From a checkpoint of a small model that answers yes/no questions on an image's attributes: fusion encoder moe soft.
Rows from block 3 of the fusion encoder, named by matrix and row number. Each number is 128 + 32 x the weight over its row's rms, rounded and kept within 0 to 255. All counts start at 0. After the name is the row's rms in percent of the matrix's.
# q: attention query (fusion_encoder.blocks.3.attn.q.weight, 128x128), inputs 0-127
q.53 066 [141 179 123 140 115 154  84 117 133 170 119 196  92 133 153 125 185 154 157 111 122  90 136 168  64 131 124  92 116 188 155 136 152 124 190 161 106 121 152 140  82 131 145 115 112 163 112  48 123  96  89  81 142  81 112 148 134 113 107  21 149 124  68  66  86 149 188 113 100 121 102  96 115 158 119  87 149  92  93 169 194  91 138 123 105 109 134 136  81 153 167 139 111 128 136 105 166 118 112 159  94 170 132 195 119 148 168 110 119 160 121  99 121 159 106 139 106 128 118  77 149 129 147 125 172 172 115 105]
q.54 077 [ 81 150  91 184  62 101 117 154 102 159 147 131  88 113 119 108 181  84 101  63 164 144 100 125 130 117 154 146 170 129  89 147 154 129 118 172  79 123 151 146 106 106 154 175  73 132 151 143 110 107 147 136 153  83 149 135 133 136 127 163 117 127 114  53  75 184 147 168 139 143 167 155 127 106  68 151 125 103 145 117 141  85  70 110 136  92 163 113 146 143 179 134 164  87 112  87 197 114  84 137 162  85  98 117 210 116 117 117 169  91 141 142 189 112  94 134 127  91 134  79 161 135 194  91 144 160 135 121]
q.55 082 [177 181 137 142 157 115 150 121 107  88 111  96 102 119  97  87 108 117 155 146 122 118 213 141 107  81 149 126 152 121 140 131  77 114 155 181 172 135 153 133 153 163  63 115 155 169  89 127  92 147  76 206 117 120 112 108 126  50 135 145 120 116 190 164 163 123 121 117 121  99 172 134 110 216 134 102  86  73 126 145 120 161 119 182 142 130 139 173  95  62 136  67 143 129 106 125  77 162  79 121 144 124 167 152 133 106 142 153 142 131 159 102  79 107 107  93 163 158  91 163  96 118  92  92 170 116 139 102]
q.56 086 [158 108 160 123 120 122 141 119 118 151 185 144  74 108 162 122 152  67 130  94 113  99  75 159 193 111 106 146 165 128 142  69 130 106 120 130 134 143 120 138 113 120  61 117  85  81 159 145 103 101 148 169  52 144  77 201 167  94 153 132 151 185 160  84 142 155 145 178 130 117 177 189 113 127 133 108 108 169 108  91 135 147 134 123 136  83  74 120 131 102 156 108 132 171  98  89 139 105  83 103 154 124 174  60  97 160 150 116 143 133 177 190 167 101 174 120 118 132 120 132 105  80 120  58 121 126 171 126]
q.57 089 [181 103 152  86 147 149  72  65 134 167  86 170 124 128 122  64 115 121  96 137 157 126 152 166 165 139 137 110 192 164  73 138  79 129 157 161 166  85 155  86 159 116  85 143  72  69 177 132 187 139  99  93 135 167 138 123 147  96 150 102 106 120  89 104 142 110 134 104 223 160 131 146 164  94 156 130 155 146 151  81  88 123 113 140 145 141  70 131 146 106 114 122 178 174 116  61 126 159 131 104 148 165 178 112  97 126  70 160 139 147 148 120  99 186 156  70 130 136 139 118 119 132 100 133  97  96 135 132]
q.58 086 [150 173 110 116  80 142 107 138 105  80 213 118  70 177 164 157 115 162 116 118 132 181 135 170 185 118 160 148 126 128 120 131 181 210  46  71  93 120 119 134 119 137 117 123  89 140 119 137  78 112 193 176  61 168 128 108 171 104  93 138 119 139 157 102 128 185 108  94 116 146 122 130 117 152 122  98 108 160 152 142  72 171 160  89 146  81 138 136 169 137 148 122 126 107 115 150 110 119  88 137  98 142  90  97  53 137 168 128 134  84 108 115 136 117 121 163  93 121 199 168 143 132  80 128 101 146 151 129]
q.59 075 [145 129 170 114 156 166  74 119 124 151  74 131 117  76 124 103  95 129 154 176  87 108 128 104 120 154 108 138 222 131 111  93 128  88 153 146 181  98 126 121  97 146 112 144 149 178 136 146 131 142 136 113 130 121 118  91 105 100 156 115 134 104  62  81 105 103 163 136  71  99 150  62 161 184 169 205 129 122  92 142 152  71 155 175  88 105 177 161 103 176 149  63 151 125 113  94 177 139 115 120 150 105 141 184 150 127 154 127 174 148 126 144  99 119 137  96 124  43 119 148  93 148 117  95 179 159  91 121]
q.60 090 [ 41  91 143 160 144 119 122 118 176 140  41 115 171 145 126 152  74 109 112 133 165 182 135 173  92  93 164 127  84 160  33  96  78 152 136 115 109 123  97 137 143  87 134 198 164 140 115 126 149  76  78 105 138  98 158 151 116 142  66  99  91 104  97 148 134 160 103 128 160 144 121 141 124  95 147 116 153 155 168 190 140 135 107 120 127 116 154  63 143 165 106 135 128 158 108 172 160 151 147 141 145 121 140 105 136 177 101 137 137  91 129  83 146  67 148 181 125 179  81 110 163 126 150 153 114 118 121 183]
q.61 075 [116 131  97  81 123 105 107  93 104 146 178 119 126 144 152 175 106 127 147 152 110 185  65 140 147 105 104 146 129 142  93  72 103  97  97  95 143 169 124 118 143 142 137 148 126 102  83 148  96 130  95 176  90 114 130 151 221  73 112 116 186 134 125 103 190 148  93 101 200  82 126 132 177  95 104  94 155 140  91 131 178 127 171 150 194 155 139 213 123 154 145 153 110 121 140 116 112 115 197  88  80  97 150 114  80 169 124 184  94 113 124 165 180 119 124 148 142 106 145 114  80 136  79 123 108 146 132 119]
q.62 088 [174 127 164  37 137 159 115 101  88 140 109  63  80 145  90 152 163 108 140 164 135 121 148 152 116 113  75  86 143 184  93 113 140 170 188 150 155  59 144  95 125 158 129 118  77 118 117 164 127 136 102 155 148  93 161 125 132 108 124 152 142 171 111 118 150  60 114 161 113  94 113 152 144  66 153  69 154 181 136 121  84 112 146 156 132 121 115 171 100 172  87 146  95  75 139 113 147 178 134  92 108 136 170 173  58  92 164 136 123 129 158 144  95 154 146 187 112 185 168 109 117 131 112 123 132 180 101 131]
q.63 086 [126  73 159 117 116 162 117 117 151 151  79  98 114 136  86 144  77 119 107 120 116 153 115  88 112 227 155 134  95  78 105 172  95 144  92 126 169  66 120 106 168 146  66 111 102  99  99 140 184 113 168 113 142 127 168 154 115 122 137 155 115 156  88 154 161 111 136  77 145 134 185 119 129 128 177  91 180 158  58 102 112 111  94 122 111 145 101 129 105 149  91 137 101 207 161 121 141 142 173 144 144 158 133 130 118 122  97 177 137  97  74 113  78 197 113  91 154 106 148 155 169 104 119 206 140 147 158 145]
q.64 124 [176 190 143 114 102 107 104 200 151  87 160 212 135 155 143 151 119 122 128 150 141 170 142 105 109 132 151 127  58  74 129  98 182 114 101 160  78 130 120  79 141 116 156 148  97  92  48 114 108 101  95 145 104  38 104 189  68 160 137 156  74 137 187 147 130 123  76 119 160 141  82 151 137  91 115 124 126  86 104 185 159 125 158 110  88 108 124 176 149 166 113 108 125 145 144 125 117  95 184 136  92 124 129 108 120 173 111 153 139 140 132 126 133 114 140 132 132 171 133 154 158 121 148 143 189 141 118  69]
q.65 121 [158 125 162 115 152 129 115 100 140 189 110 183 133 129 156 196 117 158 162 125 159  82 124 126  86 118 145 108 138  77 154 161 192 211 173 108 158  86 132  97 146 147  86 127 137 149 144 148 132 171 121 126 111 130 134 105  89  63 158  48 141 153 131 149 185  83 146 128 109  65  99 150 118 109 134 147 114  66  89 145  98 130 123 134 142 161 144 108 162  99 125 135 113 126 107 133 189 171 102 115 103  97  31 116 137 173 130 105 146 114 119 115  68 128 121  85  90 123  90 174 207 115 116 105 172 130 122 102]
q.66 116 [114  98  86 151 168 176 173 129 139 156 106 165 114 171  89  93 131 165 164 106  87 112  62  91 143 123  86 102  52 133 153 142 160  98 161 187  83 148 103 151  96 103  98  71  64  66 110 153 123 116 142 112 145 130 119 131 147 186 128 116  75  82 123 167 112 107 135 132 153 132 180 160 114 131 137 191 117  76 139 157 133 127 122 146 149 169 192 100 131  66 131 148 114 174 169 133 174 173 152 121 123  90 136  92 179 157 119  92  93 158 107 122 169 134 174 143 119 148 125 158 100 139 147  67  83 102 145 105]
q.67 125 [109 162 166 134 118 136 203 101  96 148 131 155 139 131 167 133 147 130 181 108 169 110 117 150 147 116 152 167 141 110 139 120  86 113  84 125 116  94 152 140 120 154 158 112 151 165  60 159  83 128 100 150 125  17 130 131 116 116 173 127 101 107 119 138 142 139  61 123 142 118 116 151 158 103 182 175 122  89 167 161 148  75  73 185 151 125 147 238  86  84 142 148  86 157 172 129  83  85 149 142 143 109  74 126 124 160 109 158 157 137 120  83 158 129  53 108 120 106 152 124 133 103 149  92 117 148 104  99]
q.68 122 [146 125  65 108 133 167 127 150 166 123 141 179 130  45 139 148 116  96  96 142  82 155 142 179 111 140 158 136 118  77 183 104 122 126 190 126 160 121  96 153 154 155  96 160 191 173 138 148 106 109 113 112 183 149 192 131 122 156 119 119 111 143 105 130 112 128  95  97 106 126 136 136 142 156 108  84  66 162  81 112 116 122 112 132 127 164 104 110 153 158 142 157 112 117  72 131  97  55 130 101 206 158 116 204  83 146  90 126 149  68 105 129 110 110 150 105 119 156  85 136 165 122 118 176 172 100  81  56]
q.69 138 [148 109 160 100 127 161  73 103 127 141 101 124 114 107 139  99 116 110 112 143 148  94  99 106  84 139 113 176 142 105 101 113 108 148 156 120 148 133 110 178 147 109 128 139 147  94 132 167 139 117 122 114 128  66  88 105  19 164 173  74 163 141 139 130 164 106 189 149 146  92 105  99 157 196 130 176 125 141 143 123 121 180 118 140 128 149 140 203  69 138 114 144 100 133 159  70 115 198  93 172 119 188 121 104 104  77 184 155 130 161  90 124  97 186 174  83 111 126 124  98 154 111 117 111 161  82 140 193]
q.70 115 [105 171  85 167 179  59 120 139 135 116 120 158 128 142 132 151 118 127 150  63 143  90 160 129 161 160  62 148 139 108  82 123 146 116 121 169 156 109  99  63 107 130 127 160 142 115 132 140  98 172 147  72 130 167 127 101 172 198 146 127 166 112 175 157 154 134 166 149 137 122 118  81 114 135  69 129  89 134 154  74 154 115 101 161 132  87  73 138 113 183 114 129 149 114 122 140 102  97  60 242 171 109 176 163 158 102  84 136  78 109  88 177 138  89 120 120 118 164 103 148 140 123 125 158 153 154 136 112]
q.71 133 [ 97 115 115 105 169  78  80 116 165 119 196 152 130  92 104  67 123 136 101  98 111 159 152 132 104 131 142 158 163 246 133  91 130 122 101 156  92 123 141 155 112 119 177 109 171 102 166 126 136  61 101 129  99 110 106 150 120 124 147 123  96 126 181 138  64 198 154 144  84  41 108  89  93 134 116 121 119 132 156 142 137 104 124  87 122 168 100 207 119 144 133 142 181 156 153 146 179  82 108 138 140 135 125 116 138 152 182 148 102  83 114 120 157 128 173 137 112 132 118 140  95 133  99 160  62 140 117 175]
q.72 121 [ 69 147 179 130 144 212 216 133  73 115 126 163 145 145  65 130 149  65 118  93 104 117 162  55 138 156 122 166 131 158  84 134 129 123 138 159 132 136 120 145 145 138 129 138 124 112 112 111 116  89 147 188 162 108  93 120 114  98 104 183 161 126  86 131  86 156 146 126  99  96 160 153 140  54 120 187 179 100 103 156  82 149 163  72 114 131  70 149 114 148 143 101 100  94 167 121  91 119 158 135 111 124  94 140 113 165 110 134 113 106 158 180 108  45 141 167 147 171 140 136 176  94 131 126 102 165 142 124]
q.73 129 [100 131 159 120 201 191 101  93 168 126 110 112 117 105  93 135 111  70 150  99 131  88 126 123 100 127  84 135 145 106 133 160  89 177 141 126 113  88 137 224 140 124 131 183 105 157 133 124 141  84 189 106 153 105 113 177  78 150 175  94 127  98  83 146 209 116 128 152  99 151 112  82 188 128 115 137 122 137 156 151 116 164  88  78 109  93 114 139  96 186  89 205 130 103 157 108 152 152 157 164 107 146 134 169 153 122 144 138 119 110 129 139 121  78 164  91 137  87 151 162 130 121  91  68  81 147 102  88]
q.74 106 [123 161 124 116 141 152 109 112 122 145 100 135 132 182  93 107 131 106  92 126 166  94 123 124 124  68 138 141 161 158 126 131 127  81 118 130 124 100 168 116 146 136 114  87 114  97  93 184 210 117 187 171 123 153 122 113 213 160 143 144 162  88  80  91 104 140  74 152 143 107 168  71 159 113 137 180 174 109  36 144 130  84 194  93 118 201  97 169  73  89 132 133 108 138 116  79 143 133 129  88 146 137 133 131 171 113 138 156 125 184  98 100 138  82 116  71 154  99 154 169 129 156 125 131  80 149 128 127]
q.75 114 [134 113 158 114 140 121  71 127  68  92  68  62 105 103 157 114 132 160 148 178 155 142 136 108 156 129 146 160  75 159  86  73  82 111 158 172 127  70 162 102 126 129 170 129  74 124 114 169 158  90  93 115 115 114 112  58 138 166 190 148  81 173 171 142 113  92  93 191 137 124 132 112 126 149 145 125 139 141 131 148 140  36 114 144 142 146 116 156 143 139 133  81 155 104 108 158 167  95 131 145 131  90 152 134  50 178 117 210 123 176 125 120 162 133 183 118  97 154 156 126 146 108 142 125 107  98 112 150]
q.76 094 [121 167 131 156 132 173 154  90 111 183 152 132 197 146 123 104 110 141 134  92 146  95 166  64 131 118 110 145 179 108  57 143 172 152 128  42 114 135 114 153  82 129 106  96 180  89  86 160  90 178 133  98 121 101 155 112 167  69 174 198 142 102 144  89 109 125 100 123 152 167 167 169 153 135 140 152 100 151  67 139 142 181 129 127 166 175  96 101 129 172  89  82  60 115 143 120 150 137 148 166  85 127 119 170 136 113 125 121 111 153  68 132 138 114 127  70  96 117 139 115 162 102 144 127 124  87 105 173]
q.77 095 [107 144  72 173 195 166  77  95 108 122 122  65  80 173 134 121 179 103 169 135 156 125 165 154 169 126 115 136  99  96 127 116 156 141 177 125  96 121 134 103 143  79 100 155  91  84 107 156 126 137 155 130  82 150 129  87 117 116 132 246 162 157 150 120  98  68 111  96 118 149 126 168 121 106 168 141 116  90 107 116 104 140 151 135 160 165 112 144 143  86 139  98 138 112 172 100 135 128  73 174 157 109 157 164  73  80  89 130 152 145 174 169  89 192 185 149  68 133 122 134 118  93 132 157 159 126 104 110]
q.78 097 [102 137 165 134 178 133 158 170 112 189 117 165 177 114 185 146 126  54 145 155  91 126  70 109 113 133  78 128 132 107 124 178 131 169  82 109 138 137  80 126 102 123 111 134 129 105 188 174  90 149 158 129 138 142 151 115 106  86 195 123 152 117 101 148 139  82 150 116 130 147 119 123 208 119 180 185  78  88 165  97 123 154 169 100  92 113 150 147 126 104 145  88 106 175 168 151 115 109 127  97  98  98 115 140 127 149 130 137  95 141 100  63 109  62 238 137 146 107  90  90 127 107 126 102 133 144  95 132]
q.79 092 [161 126 154 119 112 155 168 179 152 114 108 147 146 120 176 120 121 114  86 117 160 164 161 143  78  83 108  97 159  87 142  78 131 117 200  93 131 107 142 181 162 138 148 143 160 127  42 127 109 147 132 131 112 114 158 213 132  77 123  88 130 137 102 159 105  93  82 100  83 116 109 116 146 114  93 132 122 118 119 135 107  65  68 106 123  62 155 195 173 107 108 104 104 131  82 128 130 164 146 133 192 122 152 114 153 175  99 111 135 112 178 109 108 174  77  72 153 174 143 104 140 129 122 163 129 203 156 137]
q.80 094 [ 94 116 100  66 112 124  93 158 128  62 132 160 173 119 150 120 102  98 149  88  87 139 160 108 107 123 104 122 114  85  82 102 134 133 107 100  69 134 106 154 107  88 108  96 193 118 145 137 137 142 100 183 109  77 159  88 110 125 113 127 139  76 141 119 148 109 168 145  88 191 111 190 133 108 171 157 143 104 197 111 132 114 166 123  92 123 131 138 135 175 124 103  87 155 113 106 195 114 149 122 190 125 110 175 112 126 185 154  94 121 110 113 184 198 210 153 151 107 163 147 117 110 146 149  64 135 184 146]
q.81 080 [152 101 152 137  98  90 138 112 120 154 106 178 130 128 156 109 144 132 110 152 101 166 117 126  88 112 135 124 105 163 159 124 126  78 144 115 119 163 113 117  87 103 139  98 114 199 164 154  81 119 151 116 188 130 114 130 213 177 117  60 114 121 127 162  96 119 113 174 149 113 174 100 140 135 156 192 112  71 136 164 100  77  93 140 111 104 167  75 133 109 115  86 133 112 144  85 124 185 123 183  64 185 171 126 104 165 142 177 168 108 161  86  99 123 146  71 149  63 133 148  93 163 146  90 178  80 110 113]
q.82 077 [ 93 117 120 122 119  96 112 160 154 113 109 135 170 104 111 125 146 125 194 120 112 108  89 111 163  93 160 178 157 154 135 125 119 171 104 115  68 117 135 122 107 123 153 125  78 142 153 143 158 230 142 172 144 166  97  62  90 125 182 124  91 163 149 106 154 132 142  69 166 157  80 153  66  78 104 153 109 114 124  70 133  74 114  89  90 106 124 170 110 121 149 117 112  74 139 182 137 151  80 124 131 184 119 177 114 163 111 118 114 133 178 165 134 116 137 181 109  97 160 118 161 180  46 107 125 112 147 156]
q.83 087 [109 118 114 145 138 149 134  81 148 178 138 142 109  79 170 121 108 159 138 116 106 114 119 129  81 147 128 165 110 120 137 137 155 145 139 211 163 166 138  69 147 114 134 182  96 129 128 154 181 136 128  93 156 132 152 121  74 125 113 137 116 188 193 189  93 142 171  83 131  99 115  84  62 104 149  66 167 122  76 115 107 122 104 102 135 139 114 132 135 146 136 158 125  94  39 159  73 147 139 164 134  89 157  69 170 192  80 168 111 125 131 149  84 117 107 151 102 128 144 155 194 149 111 161 103  91  70 132]
q.84 096 [127  98 156 127 160 158 146 142 156 131 180 111  68 109 147 113 130 128 120 100 118 100 110 149 158 161 115 164 140 186 104 178  95 118  95 213 135 120 118  57 163 102 122 149  85  99 154  95 126  71 145  57 174 124 127 120 121 139 141 122 104 117 103 125  74  98 111 107 118 131 182 106 110 100 147 165 108 175 139 113  94 119 149  81 112 125  84  95 107 117 147 138 137 139 120 140 136 199 142 162 123  78 126 149 151 107  95 127 120 171 146 214  89 172 136 161  42 130 113 149 165 224 114 136  95  68 142 134]
q.85 069 [111 171 128 131 167 123 131  66  99  93 174 150 127 157 100  76 156  84 119 133  95 161 108 121 119 129 105 182 142  79 140 120 128  89 133 144 186 116 134  87  88  65 192 140 181 131 185 145 135 122 142 127 161  55 126 103 137 154  90 177 107 205 163 179 117 149 123 127 137 124 164 184 110 130 156 170 137 128 142 162  93 154 207 111 133 116  73 129 152  58 120 140 103 119 152 149 150 138 115 109  83 169  54 173  98 128 133 100 123 112 117 103 128 116 156 148  77 128 136  91 125  97 139  68 119 109 119  72]
q.86 085 [ 96 101 127 160  91  78 150 100 151 140 109 163 129  73 148 135 141  99 131  77  90  99 153 124 125 168 115 104 122 143 114 115 129 101 159 122 103 145 151 166 163 149 104 202 144 131 116 135 125 212 152 146 105 226 137  81 101 152 156 103 116  69  58 126  96 105 132 122 131 124  87 106 110 120 107 173 113 151 142  50 175 136 134 154  77  64 145 151 100 180 132  53  73 115 126 107 161 141 121 111 124 119 139 193 149 166 137  89 168 160 118 129 136 175 125 110 103 157 152  93 144 160  98 132 137 118 158 200]
q.87 077 [149 155 137 149 141 151 189 176  69  94 132 164 173 142 182 113 106 116 127 113 121 155 186 130 139 155  69 106 116 126  84  96 165 155 136 142 165 178 129 175 148 146 158 150 161 122 102 108 102 122 172 140 135 139 108 155 168 144 121 132 147 118 100 198 103  86 104 160 121 149  61 134 110 102 100 128  93  82 105 112  93 116 134  57 138  90 169 159 143 123 149 105 125  71 137  93  86 143  83 129 138 182 147 159 119 197 147  87 140 133 150 115  57 156 123  58 105 124 111 215  81 134 108  95 104 108 161 152]
q.88 069 [166 132 118 114 136 155  85 152 124  98 133 106 129 135 124 119  88 114 199 116 142 128 138 143 133  97 152 147 152 151  60  99 109 151 167 159 122  82 129 101  63 125 110 125 101 170 129 162 151 151 155 133 167 130  85 159 135 113 107 159 142  98 117  97 138 101 102 123 112 121 133 199 127  62 180 122 137  98  84 152 107 124 133  82 151  87 103  52 119 124 132 110 177  76 126 125 140 152  32 134 223  91 181 136 164 145  80 135  79 163 133 195 103  81 155 138 111 135 116 102 144 198 116 113 117 170 174 120]
q.89 083 [144 103 228 150 101 149 127 174 129 107 152 179 146  90 111 164  82 157 144  85 125  79 113 106 114  65 155 146 129 136  69  67  99 132 103 151 158  92 138  99 152  94 129 139 109 139 118  68 175 119 130 113 126 152 109 103 117 150 153  77 120 106 166 112 105 147 172  61 148 181 123  68 107 110 147 175 156 153 108 119 125 118 137 149 133 201 120 113 160 136 130 118 100  95 132 153  74 169 166 112  66 173 134 149 141 125  42 157 138 148 139 150 103 174 111 115 125 123 174 103 178 157 125 178 107 113 139  73]
q.90 077 [119 102 150  83 156 141 115 179 137 119 125  97 110 138  79 115 131 114 125 162 145  63 111 110 119 113 145 121  93 116 134 106 122 159 146 139 162 106 152 144 148  69 108 121  87  86 174 101 140  77  81 106 142 150 173 108 109 155 123 179 157 142 144 113 143 144 118 158 172 165 160 165 153 153 154 140  97 167 143 145  76  89 129  45 104 182 107 194 123  97  88 159 173 152 206 175 146 138  92  70 130 135  94 130  98  89 143 136 111 153 188 122  73 161 146 191 112  97  71 182  90 147 151 108 163  95  80 116]
q.91 072 [ 96  85 144 100 117 155 157 136 119 121 124 126  73 118  89 117 189 132  57 153 126 160 117 148 115 168 120 171 108 122 181 160 118 115 131 188  77 127 121  97 160 125  97 118 155  72 133 115 136  37 147 113 128 105 108 154 140 174  99 114 126 219 110 132 107 191  93 149  77 109 179 137 186 155 138 175 102 143 160 157  71 194 132 146  88 131 126 104 152 142  95 122 116 135 143 142  73 143 174 111 107 115  78 146  70 102 170 136 202 132  80 126 142 103 140 125 170 147 141 115 184 104  99 127 129 119 114 157]
q.92 083 [115 112 111 157 133  92 185 106  65 118 119 121  88 140 167 116 237 187 119 128 125 110 147 153 150 108 106 148 120 159  91 147 127 128 166 114 138 120  86  58 167 110 127  92 141 121  64 253  98 118 181 118 140 128 103 159 134 108 178 102 143 124 109 152 107 137  88 134  70 161 151 115 137 119 130 124 146 113 126 119 111 168 121 139 108  60 157 119 119 140 148  91 121 114 113 127 101  95  83 199 132 102 160 123  65 157 166 154 151 145 121 155 109 139 117  80 109 147  87 117 159 163 129 152  84 158 174 180]
q.93 068 [ 73 153 159  59 120 163 143 143 145  61 124 122 107  87 127  95  55 151 101  90 202  98 124 144 140 135 152  99 125 115 178 153 165 110 100 129 134 119  88 153 118 163 116 138  99 111 156   2 140  87  90 138 155 154 130  93 136 170 104 160 107  62 120  94 185 145  84 177  92 138 175 181 162 153 106 114 102  96 142 137 122 130 135 100  98 155 122  86 131  84 165 129 137 166 171  98 157 147 126 116 128 170 102 121 135 117 151 100 152 102 129 189 178 133  77 142 149 116 163 130 113 159 144 118 151 164 159 120]
q.94 080 [113 166 129  88 140  74  94 124  79 143 112 122  88 163 133 143 122 157 145 148 133  61 120 142 127  92 110 118  90  82 163 151 158 162 109 121 110 153 117 105 146 148 169 116  93 142  98 163  45  51 147 174 151 145 119 108 148  78  74 138 121 162 121 163 176  67 116 169 132 128 172 193 105 201 183 158 123  82 152  94 103 205 150 140 137 110 100 134 119 111 170 127 139 167  77 130 130  42  98 134 106 147 114 120 130 168 159 147 134 148 147 104 158 145 140 119 135 122 196 134  88 145 173 120  88 116 147 160]
q.95 067 [136 132 113 157 153 158 107 143 131 118 103 149 121 115 160  92 127 122  73  99 113 201  96 164 115 139 161 155 177 176 122 118 132 101  59 139 185 137 112 147 140 153 148 121 159  78 113 138 159  56  87  64 170 117 112  96 115 103  69 142 109  83 139 139 100 117 133 117 176 104  83 135 142 124 116 132  98 186 117 199 101 141 109 123 115 167 137 112 191 168 135 153 130 135 154 114 164 182 107  76 118  84  81  77 128  54 157 127 106 124 145 191 108 188 112 146 162 141 135 195 182 121  91 125 139 162 104 118]
q.96 118 [ 88 154 153 141 160 113 130  91 133 134 141 120  69  42 117 139 136 156 107 133 157  68 109 165 164 139 187 108 151 121 160  49 114 177 181 102 166 126 157  64 140 134 172 162 151 179  90 117 177  93 129 118 140 133 149  95 117 134 167 138 123 115 137 188  94 152 126 159 147 135 118 151  89  69 126 131 172 155  95  87 160 101 109 147 154 114  55 120 118 122 187 151 144 128  45 108 117 121  59 115 133 132 162 139 122 156 153  90 149 147 103 145 111  79 173  97 117 160  56 130 142 111 156 130 161 101 112 149]
q.97 102 [ 99 126 139 119 161 147 119 158 149  99  72 133 140 156  94 140 129  99 135 117 172 154 133 183 111 117 141 154 110  98  86 108 112 138  79 140 169 168 121  74 122 101  85 202 158  85 169 112 133 105 139 143 139 111 220 151 172 142  90 115 106 109 109 105  98 132 158  94 103 129 182 105  68 102 140  95 116 155 185 174 120 200 206 139 135 179  84 184 147 134 112  73  88 157 127 143 114 169 126 128 102 125 157 110  89 152 193 153  98 100 114 156 127  98 110  61 105 151  93 103 123 120 117 122 176 122 150  76]
q.98 122 [145  95  84 184 113 110 137 193 123 111 136 150 107  97 190 134 153 142 100  67  87 152 127 135 131 109 101 108 161 153 113 117 129 137 125 183 114 192 142  90 150 157 150  93 120 128  60 138 141  98  91 137 127 162 109 128 163 135 171 170 119 167 140 125 102 181 144 124  90  84 122 189  75  99 128 133  85 123 147  65 114 115 144 111 180 165 103 113 137 160 126  71 128 169  97 154 130 121  93 172 136  92 120 233 112 132  98 143 115 113 168 107  98 130  76 149 149 124  86 138 158 103  81 212 143  89 160  91]
q.99 134 [120  77 129 118 135 140  98 106 164 128 107  95 148 216 162 137 105 168 195 121 100  82 120 121 203  56 130 195 175 135 186 101 145 120 142  67  93 117 135 153 130 130 116 199 141 110  91 111  97  39 162 125 152 111 154 180 137  77 116 146 110  84 106 201 158  98 119 115 117 180 163  63 134 128 151 109  99 127  96 132  93 114 149 123 130 121 139 120 117 140 160 163  99 152 143 135 174 167  83  90 132 167 106  93 120 115 158 128 125 109 123 182  70 126 120 115 137 109 139  84 142 159 132 132 138 164  99 145]
q.100 126 [ 74 167 133 152  98 130 178 171  94 175  83  94  50 218 167 123 139 123  94 111 170  78 185 123 126 151 155 142 144 105 115 118 140 132  96 113  71 106 139 124  77 132 155 122 175 160  89  91 131 143  89 170  94 159 113 117 134 119 126 142 151 111 129 140  81 131  40 136  99  98 188 162 134 143 141 164 144 111 141  86  86 151 168 136 159 163 157 140  63 105 144 156 158  88 220 144 102 143  89 107 149 115 149 126 139 117 100  83 112 114 155  53  99 162 140 118  86 125 132 167 126 134 120 133 143 138 131 124]
q.101 142 [138 129 117 135 116  54 106 147 177  85 130 128 189  58 165 118 114  62 100 155 103 130 177 136 122 114 119 105 175  87 140 140  90 164 136 127 141 126 110 139 177 121 131  95 140 159 186 148 104 130 126 138 134 145 103  82 180  87 119 167 130 100  97 157 115  87 184 109 162 139  27 109 133 161 149  88 106 193 118  74 152 116 111 134 100 132  56 123  86 124 129 114 121 156 124 143  99  76  74 111 183 181 129 140 128 140 203 138 175  93 122 123 139 152 142 104 167 138 165 170 142 120 103 175 127 157  91 130]
q.102 122 [ 64 166  94 131 117 112 142  81 121 164 141 137  88 156 132 140 104 120 153 117 154 106 137 152 130 101 152 149 112 159  93 132 125  62  68 125 119 161 143 102 117  66 127 102 136 149  88 168 120 103 152 182 133 145 103 166 154 150  86 193 154 153  77 124 110 122 135 172 168 139 112 198  98 159 138 134  95 157 147  66  87 109 126 131 166 139 180 114 117 125  85  87 144 144 210 166 110 109  86 189 105 176 131 109 138 122 101 135 148  65 154 105 135  42 113 111 130 159 105 193 125 175 117 103 169 103  95 174]
q.103 120 [164 115 124 111 115 112  99  99 108 139 126 174  81  81 106 128 135 108 146 115 140 132 147 135 148 126 155 142 140 156  83  71 117  74 112 133  78 158 180 101  78  94 118  56 112  93 119 144 174 153 134 146 183 110 103 113  94  68 178 144 141 100 107 119 155  96 191 112 131 100  97 133 190 148 134 205 184 138 103 138 131 163 170 107 141 179 135 163 108 140 170  52 129 163  82 107  94  90 123 108 107 122  74  99  96 114 177 132 181 188 105 111 141 182 136 166 116 154 123 185  90 127  99 159 159 106 140 104]
q.104 135 [101 102 105 105 103 148  86 114 140 206 148 150 100 150 163 105 138 155 116 120 108 135 184 169  95 152 153  83 140  44 147 134 158 164 134  77  87 104 127 130 104  69 167 133  71 108 146 122 156 126  84 146  87 128 103 104  90 121 138 148 142 156 179 115 191 167 105 116 130  93 152  98  91  96 182 162 162 120  97 148  92 164 106 149 133 127 159 149 160 123 140 171 169 193 134 160 199  93 158 113  88 165  74 128 112 145 176 167 166  73 110  99 113 106 100 169  82 121 141 160 128  91  95 130 116 141 102  75]
q.105 110 [149  93 158  66 127 104 122 205 132 142 120 177 153 172 109 109 140 117 146 140 112  81 200 217 152 127 158 113  87 101  98 158 104 155 107 138 104 125 161 178 117 126 119  99 171 125 120 157  96 174  90 112 144  85 132 105 168  59  80 103 148 137 163 101  85 150 189 113 171 108 170 154 122 128 161 108 128 104 178  91 123 136 153 108 159 100 166 138 122 138 183 127 102 163 137 129 104  88 115 126 129 102 148 161  78 122 117  85 122 100 130  91  91 110 118 166 163 104 180  80  66  85  68 122 125 104 173  97]
q.106 115 [180 141 135  99 112  69  69 126 135 119 113 141 149 102 121 169 166 111  80 139 124  83  84 119 181 128  86 161  97 130 165 169 138 130 185 108 103 114 145  80 102 136 148 112 116 135  95 173 130 116 151  95 153 141 134 152 139 171 121 168 146 110 160 134 111 102 179  92 122  89  98 119 104  90 153 150 124 129  84  57 154 170 176 108 143  98 142  30  80 113 153  92 168  88 107 159 129 149 109 195 173  92 104 109  75 128 105 109 136 125 109 136  97 173  70 166 132 144 128 153 200 174 173 145 174 116 159 158]
q.107 126 [117 128 152 108 155 166 162  54 158 156 189 118 143 129 103 141 121  79 152 145 122 122 103 123 100 130 155 101 142 141 133 121 127 130 159 136 184 134  94  93 106 143 164 158 195  70 119 121 115 144 163  79 154  99 132 129 121 133 122 177 106 128 143  94 186 136 120 115  65 178 152 138 189  45 147 119 137 131 157  66 163 105 186 139 126 141  88 103 145  63  95 165 155 104  62 125 146 120 137 116 161 158 169 139 121 106  94 141 213  61 148 181  84  62 114 138 136 131 128  94 128 128 119 108  96  88 131  85]